Rows from block 17 of the denoiser of a small text-conditioned image flow-matching model, named by matrix and row number. Rows with one number belong to one channel. Each number is 200 + 20 x the weight over its row's rms, rounded and kept within 0 to 999. All counts start at 0.
After each channel's rows are labels from the 100 images, of 14976 (inputs lightly noised), where the channel reaches its highest value: "top examples" is what is common among them. Only what is clearly more common there than usual is listed. The data: simulated fluorescence microscopy of cells. In brackets: how many of the 100.
# convs0: first 3x3 conv (model.decb.1.0.convs.0.weight, 64x128x3x3, each kernel summed), inputs 0-127
# convs1: second 3x3 conv (model.decb.1.0.convs.1.weight, 64x64x3x3, transposed, each kernel summed), outputs 0-63

convs0.45,238,187,198,207,163,214,176,229,188,191,220,241,196,192,162,223,140,220,190,219,197,243,203,192,179,162,207,185,193,194,181,247,247,175,178,181,170,215,211,156,225,190,171,211,198,198,198,226,197,211,202,191,206,185,206,196,224,177,215,195,186,213,208,193,180,171,203,185,184,191,177,194,173,193,186,224,206,174,183,195,211,198,196,218,203,227,220,214,207,240,228,234,203,186,178,212,182,207,189,183,171,216,199,204,197,179,187,209,201,195,179,195,231,190,197,192,208,186,217,179,178,213,199,207,190,175,237,200
convs1.45,193,177,199,180,152,223,182,185,200,196,197,202,183,184,227,198,177,207,224,156,194,206,199,208,218,215,220,178,191,222,175,207,180,219,167,229,168,193,226,194,218,186,203,190,198,183,189,237,187,190,200,192,187,227,142,174,183,211,190,202,203,166,185,210
top examples: few cells (95); cells: one or two (95); long thin cells (40); magenta stain (40)

convs0.6,171,168,187,194,192,166,197,217,190,188,197,185,164,178,187,198,189,181,194,229,176,184,189,190,183,191,178,177,182,184,178,236,162,169,177,212,230,182,192,185,185,177,195,187,209,161,178,189,194,183,189,170,178,173,157,178,181,197,185,182,169,198,193,212,237,201,174,194,194,164,201,167,181,169,196,204,204,188,199,214,241,177,199,206,233,180,223,200,186,203,192,170,175,207,202,170,179,170,163,211,198,177,194,181,227,205,185,202,193,169,188,184,172,168,196,203,222,204,205,180,167,193,198,192,176,200,212,178
convs1.6,161,177,169,188,228,209,226,197,199,198,224,184,195,219,194,194,179,240,193,233,213,150,194,217,202,177,172,207,191,196,231,230,177,185,184,211,195,214,164,226,190,212,203,200,216,206,200,204,212,187,190,232,178,194,204,196,165,182,213,183,188,209,210,157
top examples: crowded (68); cells: ten or more (68); vacuoles (63); red stain (55)

convs0.59,149,232,222,210,168,218,184,164,208,177,188,176,191,201,167,272,169,176,214,173,201,224,204,190,213,216,210,138,205,202,187,177,217,199,227,182,195,174,169,205,170,165,179,205,187,204,236,187,189,232,142,232,210,188,201,175,163,221,212,193,214,204,175,137,186,202,213,201,209,203,210,196,177,185,197,181,208,188,212,172,202,186,202,196,199,188,209,214,187,200,175,207,199,221,205,199,209,192,196,211,197,184,202,193,216,189,201,216,198,188,193,210,203,191,201,198,200,203,194,184,201,198,186,191,193,198,206,172
convs1.59,202,202,243,169,193,205,216,206,189,202,175,191,236,178,208,183,174,212,190,202,224,214,223,154,195,194,209,167,180,192,216,192,181,190,210,241,213,178,189,212,196,192,195,208,180,172,193,219,223,199,217,122,189,214,199,189,213,194,183,209,194,195,193,212
top examples: few cells (99); cells: one or two (99); ring around the nucleus (60); membrane rim (40)

convs0.38,196,235,217,176,170,207,187,218,167,192,175,193,195,206,190,269,174,202,195,236,193,233,169,229,221,185,232,189,214,205,185,213,189,217,192,180,254,218,211,229,198,246,187,195,218,176,213,197,185,236,232,217,200,188,207,186,230,203,226,185,206,213,225,178,187,179,204,201,207,199,178,183,188,183,174,203,182,156,197,165,162,173,217,198,175,215,217,216,196,214,215,235,192,177,206,214,197,195,175,216,186,192,205,186,190,194,193,193,182,181,191,215,210,223,197,191,190,197,193,178,181,199,191,196,168,177,191,190
convs1.38,205,194,226,190,173,203,202,185,199,182,195,200,176,190,195,197,200,184,212,208,202,209,184,164,238,184,234,202,226,172,183,227,207,211,192,222,180,203,216,147,186,198,173,187,215,166,211,216,192,206,231,187,154,248,224,194,199,221,205,202,184,169,188,212
top examples: few cells (97); cells: one or two (97); long thin cells (63)

convs0.60,190,217,205,240,128,206,214,190,221,180,178,188,205,164,206,174,175,221,152,138,200,182,184,196,153,203,225,185,206,171,216,195,197,192,223,183,183,205,184,180,169,159,174,230,169,190,207,207,228,186,187,181,184,215,190,196,187,182,220,220,181,206,200,179,203,191,172,194,187,199,203,206,207,202,182,190,191,174,157,210,216,200,194,194,192,205,203,203,204,173,213,194,194,197,197,216,205,210,217,210,226,229,206,196,149,183,211,228,194,176,184,199,208,217,213,190,192,178,206,192,215,237,191,207,196,196,211,231
convs1.60,187,215,234,239,169,164,198,210,210,232,211,205,192,212,232,186,239,230,163,193,231,199,178,238,207,206,231,166,212,209,211,188,213,216,195,195,196,211,219,213,193,199,243,223,211,198,211,206,179,223,232,202,222,207,187,191,198,201,188,206,231,207,193,189
top examples: dim (84); fibres (61); long thin cells (31)

convs0.9,215,236,231,195,154,200,202,175,215,193,194,201,223,216,185,175,191,219,208,205,196,217,190,226,210,164,213,205,191,231,219,195,228,258,207,196,191,194,188,199,251,233,174,188,172,218,201,146,203,180,158,179,254,201,221,207,210,214,205,221,217,180,176,170,172,185,177,208,208,222,190,234,189,209,237,197,199,208,196,189,199,215,226,209,204,200,200,213,201,199,177,200,193,190,239,211,200,199,209,194,205,185,198,199,191,239,199,176,197,208,211,192,178,197,215,187,192,199,188,249,196,210,191,188,186,204,158,196
convs1.9,206,174,214,185,200,212,190,210,190,194,205,211,241,195,228,178,207,165,227,182,197,220,170,197,226,231,217,191,184,201,165,201,192,175,160,223,174,217,203,176,221,215,143,194,190,188,187,225,221,218,217,183,204,190,200,170,194,201,186,178,214,192,169,194
top examples: few cells (54); cells: one or two (54); bright spots (47); fragmented nuclei (32)